A small image classifier, trained from scratch: soap at rate 0.0014.
Rows from block 2 of a small image classifier, named by matrix and row number. Rows with one number belong to one neuron. Each number is 200 + 20 x the weight over its row's rms, rounded and kept within 0 to 999. All counts start at 0.
After each neuron's rows are labels from the 100 images, of 14976, where the neuron reaches its highest value: "responds to" is what is common among them. Only what is clearly more common there than usual is listed. The data: abstract colour fields from 500 small random pattern networks. In brackets: how many of the 100.
# fc1: MLP up (model.blocks.2.mlp.fc1.weight, 512x128), inputs 0-127
# fc2: MLP down (model.blocks.2.mlp.fc2.weight, 128x512, transposed), outputs 0-127

fc1.434,232,173,209,174,210,223,216,198,165,214,216,205,183,213,156,215,217,188,220,224,199,199,231,208,193,198,160,179,208,224,221,196,158,199,199,208,210,193,187,193,222,194,191,189,200,197,250,178,180,205,223,181,193,190,194,247,223,208,194,206,182,189,191,183,183,185,220,179,198,183,159,229,201,210,168,186,182,160,212,190,203,197,187,221,193,209,224,220,206,204,198,188,199,218,213,249,178,235,210,248,170,188,199,184,197,198,172,227,185,239,206,204,224,216,192,191,166,182,223,205,189,212,184,211,233,224,190,207
fc2.434,205,202,207,208,185,202,203,207,197,160,193,230,205,183,154,224,189,187,220,188,204,195,181,191,192,223,185,195,235,187,203,195,200,185,196,220,218,211,204,214,196,201,176,213,197,197,220,213,193,246,210,205,162,155,184,179,201,212,223,238,179,208,210,160,180,188,195,194,194,193,209,202,223,189,206,194,227,218,214,190,193,216,187,257,209,207,165,190,203,185,206,217,224,247,255,206,179,187,204,189,191,199,188,185,177,185,198,225,141,223,169,199,175,192,185,177,217,209,215,158,224,201,174,197,196,182,195,175
responds to: dark (27)

fc1.338,217,224,158,199,210,198,182,232,157,180,187,207,180,187,214,161,215,171,213,190,198,204,203,200,217,202,185,155,198,213,197,222,211,217,171,212,183,197,197,157,189,157,237,208,191,203,198,192,180,178,211,182,176,196,235,184,211,205,228,172,212,178,184,214,214,249,223,156,184,187,204,192,213,208,190,171,197,198,208,185,217,194,211,210,190,205,184,209,209,191,213,202,198,196,233,235,226,219,179,217,185,179,160,212,193,191,186,183,193,163,189,183,203,196,196,172,224,200,212,200,212,213,227,166,208,247,219,228
fc2.338,206,221,221,164,218,205,218,199,204,177,196,205,207,159,173,199,207,192,189,197,183,214,198,219,196,236,221,190,219,215,219,208,201,267,243,168,190,209,206,177,206,204,201,213,192,194,231,200,181,210,177,220,197,205,208,165,231,201,203,184,233,215,188,194,195,196,209,239,177,200,221,241,214,219,186,193,215,216,224,221,210,195,224,213,193,216,199,190,192,189,196,225,210,234,186,197,179,228,189,255,229,171,179,158,198,215,180,216,192,168,192,195,194,200,184,205,196,233,215,183,180,187,176,172,219,198,188,240
responds to: dark (57); mostly blue (47)

fc1.115,178,182,186,225,200,227,186,221,203,201,179,198,217,240,238,212,223,230,237,178,193,192,210,181,204,230,211,155,182,210,194,206,178,194,201,205,215,215,201,213,156,170,179,202,239,218,201,187,225,209,200,200,184,204,180,174,188,190,197,170,195,230,216,184,206,216,189,187,160,175,182,204,181,218,239,175,167,190,210,201,212,216,205,176,178,170,225,220,205,228,225,230,214,206,187,182,244,188,210,178,210,166,180,189,199,200,216,192,216,184,177,220,208,210,199,191,185,191,174,250,220,206,217,201,176,214,200,217
fc2.115,186,212,219,204,176,190,258,183,194,212,189,194,193,172,218,168,205,186,207,193,232,227,171,191,205,230,201,174,185,182,188,201,215,211,200,215,220,184,214,211,182,179,196,208,228,198,178,204,200,211,217,222,189,228,202,222,191,179,204,252,202,228,222,182,188,215,174,214,202,212,166,201,208,205,186,192,212,178,215,175,226,159,199,191,227,209,174,191,191,173,166,191,204,199,202,227,186,228,201,225,178,183,156,196,195,189,184,171,185,184,188,254,239,200,215,214,232,233,198,210,199,185,198,227,199,171,213,167
responds to: mostly green (56); smooth (48); dark (29)

fc1.453,182,191,229,200,199,216,161,179,192,213,218,193,204,202,218,216,189,233,205,161,200,167,178,185,199,230,184,208,217,194,205,230,184,218,228,217,194,193,194,187,193,182,246,206,209,184,179,179,206,198,175,185,211,196,173,192,203,211,168,193,189,206,215,156,220,187,247,171,221,199,178,194,191,208,160,223,211,195,211,170,218,185,239,204,198,235,162,192,189,223,197,215,177,170,206,198,236,209,204,219,235,218,183,234,196,233,207,182,205,178,169,225,187,207,179,182,186,190,223,181,235,206,204,202,191,169,199,181
fc2.453,218,205,232,202,217,208,209,183,214,151,175,204,215,215,207,180,223,202,196,218,196,218,222,173,224,202,207,183,193,151,237,191,205,186,191,190,186,192,193,215,168,189,145,210,170,189,176,219,193,157,188,245,200,207,214,201,191,213,175,166,197,223,213,207,192,164,190,226,204,183,194,172,219,194,162,183,211,182,211,201,187,231,206,181,209,197,209,187,206,209,199,234,199,201,201,194,166,224,173,182,190,193,221,183,175,184,200,193,236,192,249,187,202,176,191,238,204,231,215,188,196,231,197,204,211,212,227,178
responds to: mostly blue (59)

fc1.251,174,180,202,226,203,210,196,199,192,178,204,200,198,202,180,202,197,229,225,176,186,222,157,185,184,186,168,201,195,174,192,204,183,207,181,210,202,181,190,172,212,191,177,212,209,177,219,225,195,177,240,163,204,199,198,225,204,199,165,186,183,166,180,227,229,230,190,230,210,165,263,201,226,213,194,214,177,229,235,211,198,217,201,198,211,207,211,200,202,197,225,223,201,179,221,194,197,177,189,208,180,208,196,218,210,214,186,224,244,204,229,207,223,215,190,159,196,153,214,171,239,173,194,199,210,218,216,200
fc2.251,201,168,225,186,173,193,181,230,216,217,183,223,202,190,159,223,211,213,178,200,180,189,159,223,202,211,229,206,206,202,187,215,203,192,217,180,193,211,208,215,186,203,195,188,204,177,213,211,205,203,203,203,235,232,220,178,194,242,213,205,237,196,192,168,194,182,198,178,230,220,225,195,221,212,207,150,231,183,194,239,218,210,223,203,163,191,192,193,194,183,164,150,182,190,187,201,222,199,208,205,171,180,192,213,234,197,194,213,199,199,184,228,247,196,229,243,202,199,197,164,206,186,203,204,190,241,192,198
responds to: fine detail (38)

fc1.64,227,197,162,205,227,196,225,186,180,207,179,203,193,206,168,229,231,192,193,213,190,222,224,198,192,181,201,277,237,194,209,182,181,198,182,213,165,206,199,213,195,211,199,179,209,173,200,208,171,199,209,176,185,219,186,233,194,217,176,225,211,180,200,152,207,195,214,209,238,199,180,200,181,236,204,214,165,217,191,187,226,220,215,193,233,226,231,193,184,233,162,200,205,178,189,184,194,190,189,180,198,198,216,196,210,200,216,228,181,197,199,158,184,185,190,249,193,219,196,206,222,206,190,186,193,176,211,191
fc2.64,207,205,206,189,206,214,183,169,184,200,195,197,174,218,177,180,190,192,219,193,203,191,188,196,208,200,206,179,192,186,244,222,193,228,225,217,215,224,228,210,201,226,196,169,213,178,193,225,180,158,200,200,199,214,215,224,173,230,209,202,191,197,190,156,235,227,196,208,208,186,173,216,188,179,158,178,230,196,182,188,230,245,198,159,195,226,166,190,173,214,203,192,182,173,225,234,192,223,192,193,200,198,183,193,198,210,223,191,177,214,217,156,162,178,190,146,184,174,212,197,204,203,199,205,200,192,182,175
responds to: mostly blue (32)

fc1.311,210,154,207,212,198,190,181,186,192,211,205,234,224,176,199,183,201,208,215,208,199,209,187,186,243,244,197,228,188,201,225,197,189,210,190,177,217,211,196,189,190,241,221,206,223,188,231,205,193,199,241,155,218,204,194,200,207,207,203,132,189,211,171,164,167,233,235,197,153,218,147,179,189,171,197,226,180,209,196,202,206,214,194,212,228,167,169,191,177,182,207,179,209,223,190,183,210,201,180,196,201,186,205,231,205,201,209,189,197,183,224,198,214,204,179,186,176,216,194,181,194,198,202,210,206,180,191,200
fc2.311,215,238,196,204,213,210,216,204,232,233,206,182,205,185,207,203,167,170,216,213,142,186,208,207,193,184,202,214,153,187,202,197,174,194,207,168,169,175,240,200,211,185,193,217,184,171,204,202,204,191,203,220,229,204,244,221,170,195,237,202,196,212,191,200,208,194,194,233,205,188,170,196,208,218,214,182,171,250,200,169,166,203,192,221,210,207,170,213,230,194,218,206,198,200,205,197,161,233,214,214,172,220,199,202,180,190,205,238,208,176,190,213,227,197,205,237,173,182,211,209,208,166,203,207,214,189,201,178
responds to: fine detail (46)

fc1.408,194,213,191,203,204,226,190,208,218,187,185,193,198,198,175,188,197,179,219,186,243,224,168,179,190,215,192,183,195,204,239,226,191,203,191,212,206,223,223,228,188,194,217,201,221,182,187,224,191,184,179,236,224,201,234,228,202,200,219,162,206,213,199,194,228,189,198,232,213,176,158,212,218,223,241,193,177,187,193,192,215,185,210,224,198,205,165,176,155,213,236,199,182,202,222,246,203,215,200,177,163,224,242,218,186,200,170,188,179,182,196,188,239,218,201,166,192,232,208,183,174,196,209,202,207,189,199,192
fc2.408,180,220,217,185,228,205,186,211,189,191,179,195,145,202,215,202,214,210,196,184,215,231,154,204,188,229,205,187,192,191,157,180,200,191,239,253,191,226,217,215,192,232,227,193,200,238,196,196,223,209,184,196,188,189,197,164,203,205,220,163,194,247,193,188,214,186,196,214,236,197,168,217,211,171,225,209,206,236,204,213,218,204,234,192,179,217,230,184,209,191,215,173,219,221,226,202,191,183,217,176,170,213,212,184,191,218,170,188,190,176,187,200,192,228,226,183,184,185,214,209,193,203,207,194,168,199,182,191
responds to: mostly blue (44); dark (27)

fc1.401,221,232,225,187,173,217,172,169,230,161,228,199,198,195,191,207,215,202,189,206,222,210,177,188,211,204,176,198,209,220,184,189,218,238,210,192,175,180,201,164,191,192,205,157,209,215,160,160,178,204,228,213,220,201,164,186,226,183,195,195,198,180,237,215,204,197,220,176,222,199,187,204,220,190,211,220,181,195,181,181,206,187,184,180,234,194,217,178,179,216,211,196,204,184,170,187,184,198,181,226,203,179,231,188,174,211,179,188,198,207,169,180,178,232,201,204,271,188,179,223,204,211,198,195,168,193,211,211
fc2.401,189,187,186,204,211,227,169,203,190,200,192,190,186,208,186,198,198,174,186,227,177,197,209,173,191,166,191,177,203,206,242,228,186,188,211,192,172,220,198,198,176,237,195,225,222,200,227,241,182,183,209,224,204,208,179,228,229,208,201,215,181,189,181,193,189,199,210,200,179,170,226,182,206,216,198,219,221,189,228,188,198,210,231,216,171,255,178,203,198,199,172,245,223,190,227,192,186,223,206,169,195,191,204,170,203,175,186,226,209,183,171,199,175,221,193,219,193,220,233,217,175,213,183,204,245,184,156,191
responds to: mostly red (51)

fc1.96,180,195,199,188,224,204,199,203,184,237,198,189,196,202,236,204,194,211,194,201,145,173,183,185,173,195,206,202,205,184,207,198,182,183,215,220,218,238,224,189,211,232,196,212,175,219,247,193,218,175,206,182,220,218,186,182,183,209,223,188,191,226,240,231,197,207,207,203,210,214,205,221,218,223,206,208,215,188,223,180,143,191,185,199,189,211,186,201,191,209,208,221,211,234,156,272,220,222,182,211,192,159,207,184,215,175,221,210,188,168,191,193,197,199,200,202,242,190,206,217,227,206,222,212,217,203,196,196
fc2.96,187,208,198,189,203,212,233,225,218,246,175,198,199,219,221,206,188,203,201,215,177,197,202,199,194,189,250,174,191,177,186,186,220,241,196,206,178,215,183,216,183,201,217,218,191,169,203,202,230,205,197,173,207,194,171,206,194,184,248,215,176,162,202,171,198,150,182,218,208,191,208,209,194,212,215,181,194,217,222,226,183,198,193,200,161,186,172,221,236,207,249,171,228,180,171,176,231,217,178,183,182,196,199,184,202,209,214,208,174,229,167,182,197,211,204,212,239,206,208,194,170,220,207,196,183,186,185,207
responds to: smooth (56); mostly blue (45)

fc1.415,193,172,208,189,158,207,189,212,227,205,237,228,218,174,189,197,211,153,178,162,196,228,190,216,203,230,204,219,210,202,152,200,194,163,176,200,188,232,188,194,197,191,213,229,208,196,198,217,160,188,202,201,178,199,226,213,191,195,179,233,161,206,220,194,208,209,185,203,176,192,198,246,181,207,232,206,220,188,191,183,190,203,157,174,180,189,207,225,197,210,210,207,201,233,237,213,182,213,197,219,197,193,225,209,211,219,217,199,202,228,202,239,171,205,181,212,217,239,201,203,211,200,164,211,177,188,171,216
fc2.415,184,209,227,208,190,247,203,174,212,206,212,185,184,189,222,222,208,193,217,210,190,207,198,177,192,217,172,222,191,202,223,237,248,169,160,208,193,191,234,184,181,173,206,210,202,166,200,168,223,233,191,230,212,193,211,241,179,190,204,225,192,202,234,184,172,182,213,211,198,212,211,272,195,194,170,183,195,231,224,186,186,231,209,185,202,191,204,194,207,172,191,203,181,199,157,221,165,200,205,170,228,174,214,188,226,194,199,186,192,181,218,198,226,205,222,199,181,197,196,190,195,208,191,209,203,189,222,191
responds to: mostly blue (33)

fc1.483,227,186,228,204,173,195,199,218,174,183,205,183,198,190,243,201,194,192,185,185,223,198,199,210,181,201,192,203,191,182,207,210,181,183,240,200,213,202,178,182,215,209,219,207,210,238,217,195,179,223,212,209,195,165,229,184,209,185,192,191,223,213,200,189,224,205,198,214,182,218,225,206,174,213,195,211,238,211,185,200,216,190,203,141,156,183,207,224,174,210,173,158,207,222,208,203,186,177,234,206,194,202,200,156,182,219,186,167,211,219,212,171,177,190,210,192,178,193,212,163,201,148,185,182,229,180,244,218
fc2.483,228,208,191,184,192,202,194,176,199,197,206,227,200,190,187,174,213,188,246,171,220,235,220,226,211,187,194,213,226,243,224,211,206,230,192,248,220,188,207,218,243,203,189,234,195,205,219,224,216,237,187,202,218,183,205,179,185,190,170,198,229,204,190,221,173,174,185,172,223,201,215,198,171,220,197,213,171,163,197,191,221,211,192,178,185,192,190,208,211,189,219,216,191,198,154,223,214,227,203,214,207,196,217,206,194,236,193,185,220,193,202,243,216,237,202,214,200,205,209,189,191,191,241,203,182,220,161,222
responds to: mostly blue (30)

fc1.409,207,207,184,174,167,206,181,227,180,172,180,212,190,204,237,160,192,162,215,223,229,150,202,207,200,218,189,176,171,191,204,182,182,218,240,174,206,200,200,196,206,210,194,172,173,217,205,197,197,210,239,202,171,189,225,229,169,227,220,194,176,213,192,178,184,199,214,201,194,218,203,202,185,240,201,206,213,172,226,192,212,192,195,184,223,201,183,210,166,228,209,161,180,222,227,212,185,175,174,230,193,183,190,195,174,223,178,197,204,202,165,196,234,226,201,186,220,222,193,203,202,206,198,217,180,201,159,219
fc2.409,219,199,212,199,205,216,214,166,199,178,164,222,195,172,180,202,211,216,199,175,192,226,201,197,237,203,210,206,206,173,218,229,223,173,196,169,199,213,170,181,193,194,227,209,181,176,195,206,227,192,190,186,201,209,245,181,234,243,190,177,206,198,217,242,203,212,196,208,206,177,184,185,257,209,167,195,207,204,174,203,190,213,268,203,215,214,216,180,216,181,203,213,231,190,206,209,183,194,233,182,189,198,224,218,202,237,203,208,189,204,205,183,178,206,200,189,192,170,238,201,178,191,203,214,195,241,192,172
responds to: mostly blue (69); dark (41)

fc1.194,178,209,222,214,217,198,156,191,221,168,215,195,220,203,206,187,209,204,191,212,169,232,198,211,233,212,213,243,190,191,192,178,214,215,221,217,210,195,206,218,251,201,199,173,176,201,195,220,157,205,188,217,172,198,196,178,229,206,193,237,213,164,196,201,189,215,191,144,212,194,206,199,179,215,210,237,184,202,171,181,186,210,199,219,232,180,194,201,201,187,210,191,206,226,203,167,219,202,215,221,209,210,182,168,224,155,225,170,184,172,213,168,186,227,199,185,237,208,183,215,206,208,225,173,195,197,190,183
fc2.194,223,226,222,216,154,164,216,174,219,169,193,202,205,180,192,194,211,228,191,206,185,194,186,158,197,212,213,216,188,210,207,209,209,193,206,157,178,176,213,176,172,215,231,193,220,232,201,168,192,229,175,196,174,194,190,205,214,198,200,228,199,194,198,199,216,170,234,219,226,188,191,207,245,228,215,202,198,191,183,191,197,207,173,227,202,199,187,211,210,213,200,190,203,193,217,181,224,169,203,234,185,177,200,216,169,166,195,207,202,183,222,210,192,248,246,184,188,229,225,192,241,214,201,177,167,195,193,184
responds to: mostly blue (67)

fc1.375,209,158,214,180,204,175,197,221,173,200,215,209,211,206,217,211,184,185,176,208,202,176,201,221,207,187,180,206,199,188,188,205,182,186,196,218,176,192,202,201,236,231,227,201,146,208,195,217,209,193,207,215,219,208,196,181,221,240,168,185,249,218,161,207,205,206,220,207,155,187,177,222,158,199,183,183,182,183,238,213,211,241,201,199,150,234,191,197,191,238,230,189,183,202,171,209,196,169,191,200,210,203,243,203,191,183,209,205,173,175,194,198,176,179,173,188,182,223,203,184,178,212,211,195,207,199,192,197
fc2.375,191,184,176,233,193,234,194,220,156,213,231,197,187,209,193,207,216,193,241,186,195,187,197,169,210,186,186,205,228,206,194,202,172,196,183,203,230,228,194,179,204,179,198,192,202,164,198,220,196,226,219,216,214,196,191,211,211,211,198,177,233,170,227,206,188,185,185,185,200,174,188,187,178,214,222,232,205,185,203,197,185,205,249,178,213,185,181,236,229,230,226,194,199,205,219,172,198,200,186,188,182,163,259,214,203,184,178,213,192,190,208,219,179,225,206,163,205,198,185,248,192,210,167,193,235,182,225,209
responds to: smooth (46); mostly green (31)

fc1.498,206,194,166,203,216,199,215,176,217,215,200,193,186,213,177,190,198,182,194,231,185,195,184,230,192,232,186,197,185,206,159,200,178,214,202,196,148,214,183,179,238,164,206,235,199,196,206,230,230,205,198,157,191,192,233,192,180,244,196,173,168,216,209,182,222,188,194,202,211,192,198,247,222,208,210,216,207,197,172,202,217,192,219,184,153,206,213,223,200,187,168,204,203,241,224,194,192,211,186,185,210,217,208,230,190,179,217,195,186,226,211,226,210,201,204,184,186,203,169,185,188,147,176,193,228,179,211,199
fc2.498,208,222,193,171,203,196,227,195,208,198,167,207,215,162,196,193,189,166,177,170,185,217,193,185,179,217,140,218,169,199,190,174,200,236,178,180,184,194,196,255,198,220,187,231,199,196,204,205,170,185,200,203,200,205,212,212,229,210,179,205,176,206,214,235,211,166,261,239,166,198,206,214,193,168,197,199,210,207,214,191,181,215,186,215,200,200,172,204,231,200,166,182,217,227,213,230,186,200,199,226,216,203,208,230,202,180,196,191,199,187,205,183,206,184,211,236,191,179,217,207,207,179,182,181,181,169,184,200
responds to: dark (43)

fc1.94,190,256,192,190,179,231,200,194,230,182,205,207,199,235,173,182,200,184,177,158,176,203,217,226,209,196,205,188,203,207,177,221,192,184,235,208,218,201,204,210,248,183,198,196,233,195,215,185,237,210,209,224,190,148,212,167,206,188,206,151,212,202,202,221,194,195,207,186,205,198,180,221,201,207,213,214,203,193,229,178,206,206,207,185,161,210,213,242,206,210,234,199,196,164,230,183,175,211,176,214,194,212,199,158,192,193,159,210,218,200,211,208,194,207,198,236,196,225,183,214,198,191,223,206,236,188,177,197
fc2.94,207,195,178,211,173,195,197,216,179,210,219,245,195,218,202,194,257,209,214,174,194,231,166,215,226,197,193,201,174,223,170,220,166,203,216,216,155,190,213,186,206,214,206,175,228,219,205,219,215,218,167,228,184,219,194,218,222,207,236,205,170,198,201,184,220,186,220,205,227,171,195,219,224,212,184,178,185,199,229,215,204,178,221,222,218,173,172,214,190,187,178,212,157,183,152,189,187,225,220,220,225,177,185,202,224,207,185,212,187,209,179,187,172,194,221,197,206,206,183,203,220,171,174,203,208,212,193,187
responds to: smooth (50)

fc1.252,186,152,201,223,179,206,242,200,254,186,190,193,224,186,188,201,196,226,183,205,209,204,203,221,205,197,240,163,209,219,199,212,213,224,190,232,176,173,237,175,214,187,240,206,223,186,174,200,221,205,211,213,200,206,192,181,233,183,179,195,205,183,204,207,185,167,174,222,220,210,221,191,207,195,178,169,209,249,190,171,199,195,200,199,224,235,201,221,234,204,195,214,235,191,181,201,171,218,214,204,201,206,188,194,208,181,217,192,224,165,187,224,185,205,187,177,235,177,175,200,187,214,189,205,176,163,199,193
fc2.252,230,212,211,210,231,173,240,197,232,212,187,211,220,212,212,222,203,194,167,215,172,186,196,213,211,198,185,205,166,188,243,186,197,185,189,213,201,192,182,200,200,196,242,221,193,170,252,210,211,216,174,169,209,196,215,148,187,206,198,204,208,187,194,225,160,234,173,194,187,194,165,187,201,198,231,202,236,223,197,230,173,163,201,173,171,205,200,189,166,194,190,202,192,175,229,184,161,216,193,167,217,209,200,182,187,202,187,160,212,205,174,180,209,219,194,196,221,186,203,196,221,189,199,204,203,213,187,209
responds to: mostly red (69)

fc1.485,199,207,203,198,186,180,197,203,209,203,167,242,182,206,216,190,209,187,174,203,191,193,208,212,192,166,222,206,189,243,195,208,173,180,220,190,231,224,182,184,175,181,182,211,205,211,235,213,186,189,205,184,170,159,229,207,189,193,205,205,253,181,213,228,225,185,185,194,217,204,221,208,198,193,229,212,212,185,211,226,205,240,197,200,224,191,189,205,186,197,197,203,202,175,229,243,238,236,168,219,233,169,237,193,221,231,175,219,197,205,205,198,201,183,244,208,225,216,190,189,210,193,174,206,197,180,173,166
fc2.485,167,211,219,211,188,192,174,200,221,199,172,157,183,183,225,190,162,227,195,189,177,249,193,191,206,206,190,211,230,237,155,178,195,195,188,192,194,216,199,183,191,210,224,209,207,229,171,212,194,212,229,222,199,164,174,152,194,160,207,195,216,192,170,214,216,176,221,206,208,219,222,228,178,229,248,158,227,213,183,217,215,220,209,202,198,174,201,212,193,215,202,204,197,189,218,190,208,190,198,231,173,199,175,190,224,210,182,203,199,182,202,210,202,181,199,183,213,191,158,182,220,204,209,219,193,168,205,193
responds to: mostly red (56); smooth (55)

fc1.77,221,189,176,208,233,173,194,224,224,182,184,207,217,184,190,187,207,182,160,168,189,208,216,220,179,223,211,231,207,204,180,230,175,232,186,197,219,160,200,167,206,219,212,218,212,210,187,190,213,209,176,209,170,209,186,203,186,206,166,188,194,197,200,178,224,191,195,210,204,184,180,185,227,187,233,231,202,212,162,176,196,184,205,196,170,201,239,222,177,193,189,206,187,206,132,202,218,191,178,183,193,194,209,206,195,234,196,188,179,174,189,181,220,183,186,189,217,189,202,245,182,216,242,187,230,206,211,231
fc2.77,202,180,186,212,169,198,207,180,144,201,203,212,217,212,209,178,205,198,236,211,233,223,231,221,202,193,212,214,199,194,202,181,229,196,219,176,210,210,244,224,166,196,189,181,192,154,207,204,190,198,233,177,190,191,212,215,183,158,216,170,202,189,195,192,205,200,173,201,216,237,182,206,209,196,176,198,208,206,206,172,177,227,193,172,173,217,217,217,171,185,216,173,187,207,210,171,198,201,210,183,186,227,200,194,210,208,183,186,196,163,202,183,223,124,180,222,203,196,212,201,196,240,203,213,180,179,193,181
responds to: mostly green (64); smooth (53)

fc1.341,199,189,212,247,234,225,214,198,164,199,199,208,205,215,197,188,152,210,222,236,176,222,178,205,188,206,198,217,200,200,189,191,204,217,205,178,160,224,202,191,228,196,220,211,198,197,208,216,204,176,199,196,212,207,211,168,184,187,196,178,185,204,217,202,157,195,197,206,206,219,205,209,219,191,215,206,195,217,190,179,200,215,191,238,169,199,187,189,192,214,221,201,211,229,257,160,198,170,187,199,220,195,224,180,194,193,203,211,165,218,181,184,188,216,209,214,205,145,167,193,253,235,168,211,212,182,178,172
fc2.341,195,186,202,198,232,222,200,206,214,163,191,194,208,199,201,220,195,199,215,185,229,206,196,197,180,177,172,213,204,209,239,197,213,232,205,181,174,158,203,183,182,177,222,222,240,205,206,167,180,193,237,186,188,173,189,195,235,151,220,206,201,223,205,187,235,198,218,215,168,245,217,198,225,208,192,181,199,226,159,195,161,221,211,159,217,240,196,201,213,187,217,225,170,205,233,212,184,206,204,216,217,193,212,201,184,216,202,214,204,207,228,206,176,180,203,215,216,204,227,170,213,192,187,204,192,231,224,183
responds to: smooth (34); mostly blue (32); dark (26)

fc1.488,173,158,188,211,206,200,215,238,184,196,217,167,187,189,213,184,182,205,181,201,225,217,187,161,184,195,200,204,201,205,214,194,178,206,197,187,177,206,211,192,180,219,210,179,181,180,182,202,176,206,225,185,170,198,179,187,203,221,183,229,189,185,223,222,210,198,159,154,166,175,204,169,222,214,234,209,183,192,185,196,203,160,240,188,175,168,210,195,234,218,239,196,184,201,174,233,232,217,176,228,177,220,187,189,183,198,188,188,181,227,201,219,208,224,195,183,205,210,219,190,197,191,206,191,216,206,213,141
fc2.488,204,182,198,151,201,215,188,163,216,187,200,180,210,181,196,180,211,214,195,199,203,208,157,215,184,214,193,183,191,233,188,200,228,199,201,223,193,219,202,190,194,204,211,162,182,192,233,208,185,209,187,204,200,195,212,209,241,181,226,160,164,217,199,206,206,205,201,253,194,199,200,165,188,190,219,194,201,219,234,185,218,223,200,212,211,217,205,225,198,205,196,196,209,186,226,204,224,177,161,211,192,185,188,217,219,221,199,153,250,222,185,223,172,218,194,169,224,209,180,256,181,200,220,216,211,217,203,169
responds to: dark (37); mostly blue (32)

fc1.390,219,181,200,224,230,204,205,230,218,185,199,228,216,176,215,238,216,174,200,202,151,224,215,219,197,217,184,226,181,186,186,164,193,223,161,173,238,211,220,187,210,207,172,162,195,219,221,184,194,217,204,202,179,196,194,220,190,198,210,197,199,200,213,222,226,183,160,198,235,189,189,200,215,197,174,207,213,209,169,195,218,166,222,196,180,229,182,231,184,200,227,203,193,219,187,224,203,187,173,188,188,223,173,223,207,214,161,184,207,168,187,221,227,201,188,178,197,183,208,229,207,151,183,201,179,222,209,210
fc2.390,213,188,216,205,185,172,210,203,207,200,229,186,186,215,195,210,207,203,180,207,244,195,207,242,207,194,204,190,211,202,233,228,222,184,207,193,194,175,217,178,197,203,179,212,195,221,189,220,184,211,208,184,193,196,167,208,193,186,194,207,174,224,219,162,208,188,185,202,185,193,242,183,211,176,203,205,237,190,225,221,212,171,206,203,207,160,222,198,174,211,250,208,206,251,202,231,235,185,184,169,160,216,234,228,234,184,197,187,194,233,222,187,230,237,201,205,219,194,214,186,158,175,201,178,195,203,204,185
responds to: mostly green (46)

fc1.110,209,182,199,209,198,213,205,202,176,189,193,209,168,188,214,206,193,174,220,228,183,222,218,212,228,183,205,194,188,202,163,240,230,203,216,178,166,188,201,215,213,221,198,180,206,179,210,200,187,225,214,202,174,171,227,222,212,202,216,193,259,183,193,198,215,205,210,200,159,181,193,199,190,195,187,199,170,214,220,181,198,194,174,213,243,205,175,172,243,165,243,242,185,203,200,212,181,221,185,190,215,165,219,180,207,200,175,185,224,201,163,168,183,207,192,185,190,248,213,208,213,175,210,199,182,195,224,208
fc2.110,200,230,219,191,173,212,246,206,198,191,223,201,240,190,199,190,189,185,205,220,219,208,187,209,174,202,177,176,206,205,215,200,202,187,211,213,198,193,192,193,184,228,194,203,200,187,222,212,207,213,208,198,205,223,172,190,268,179,247,206,168,212,156,193,252,229,170,221,177,188,207,184,203,205,190,219,197,199,213,183,179,194,200,174,179,183,184,178,202,198,207,221,216,198,233,210,222,172,196,192,209,189,161,229,199,227,206,217,222,187,222,222,233,224,199,204,198,188,217,167,213,171,168,237,177,222,207,178
responds to: mostly green (33)

fc1.215,216,188,219,171,208,214,229,199,189,223,205,195,197,182,228,222,185,212,237,193,179,201,193,170,201,216,204,206,221,202,190,213,199,225,176,180,218,195,154,179,185,169,198,210,172,190,173,193,221,187,224,231,221,177,194,187,199,226,186,205,177,211,172,182,222,206,201,183,219,180,209,216,227,219,162,195,194,205,212,194,183,194,269,235,214,205,213,196,240,172,195,205,228,167,200,227,207,182,203,200,238,205,193,191,209,191,171,211,157,172,227,219,208,225,191,178,196,225,205,190,181,176,188,198,196,178,184,239
fc2.215,196,203,161,176,200,209,227,253,203,218,195,187,194,201,194,202,205,206,184,196,200,209,187,204,182,195,155,195,206,190,183,170,216,183,176,179,223,199,205,188,221,174,195,197,176,202,206,199,209,185,185,177,194,179,227,207,217,219,183,191,183,168,182,147,210,202,251,225,159,203,227,188,224,174,200,192,223,227,184,192,194,192,184,201,177,208,197,200,208,204,207,206,233,217,219,205,228,204,231,177,217,215,226,248,159,184,235,226,194,172,214,203,226,187,212,192,205,192,188,208,167,216,205,161,178,211,171,225
responds to: dark (42); smooth (30)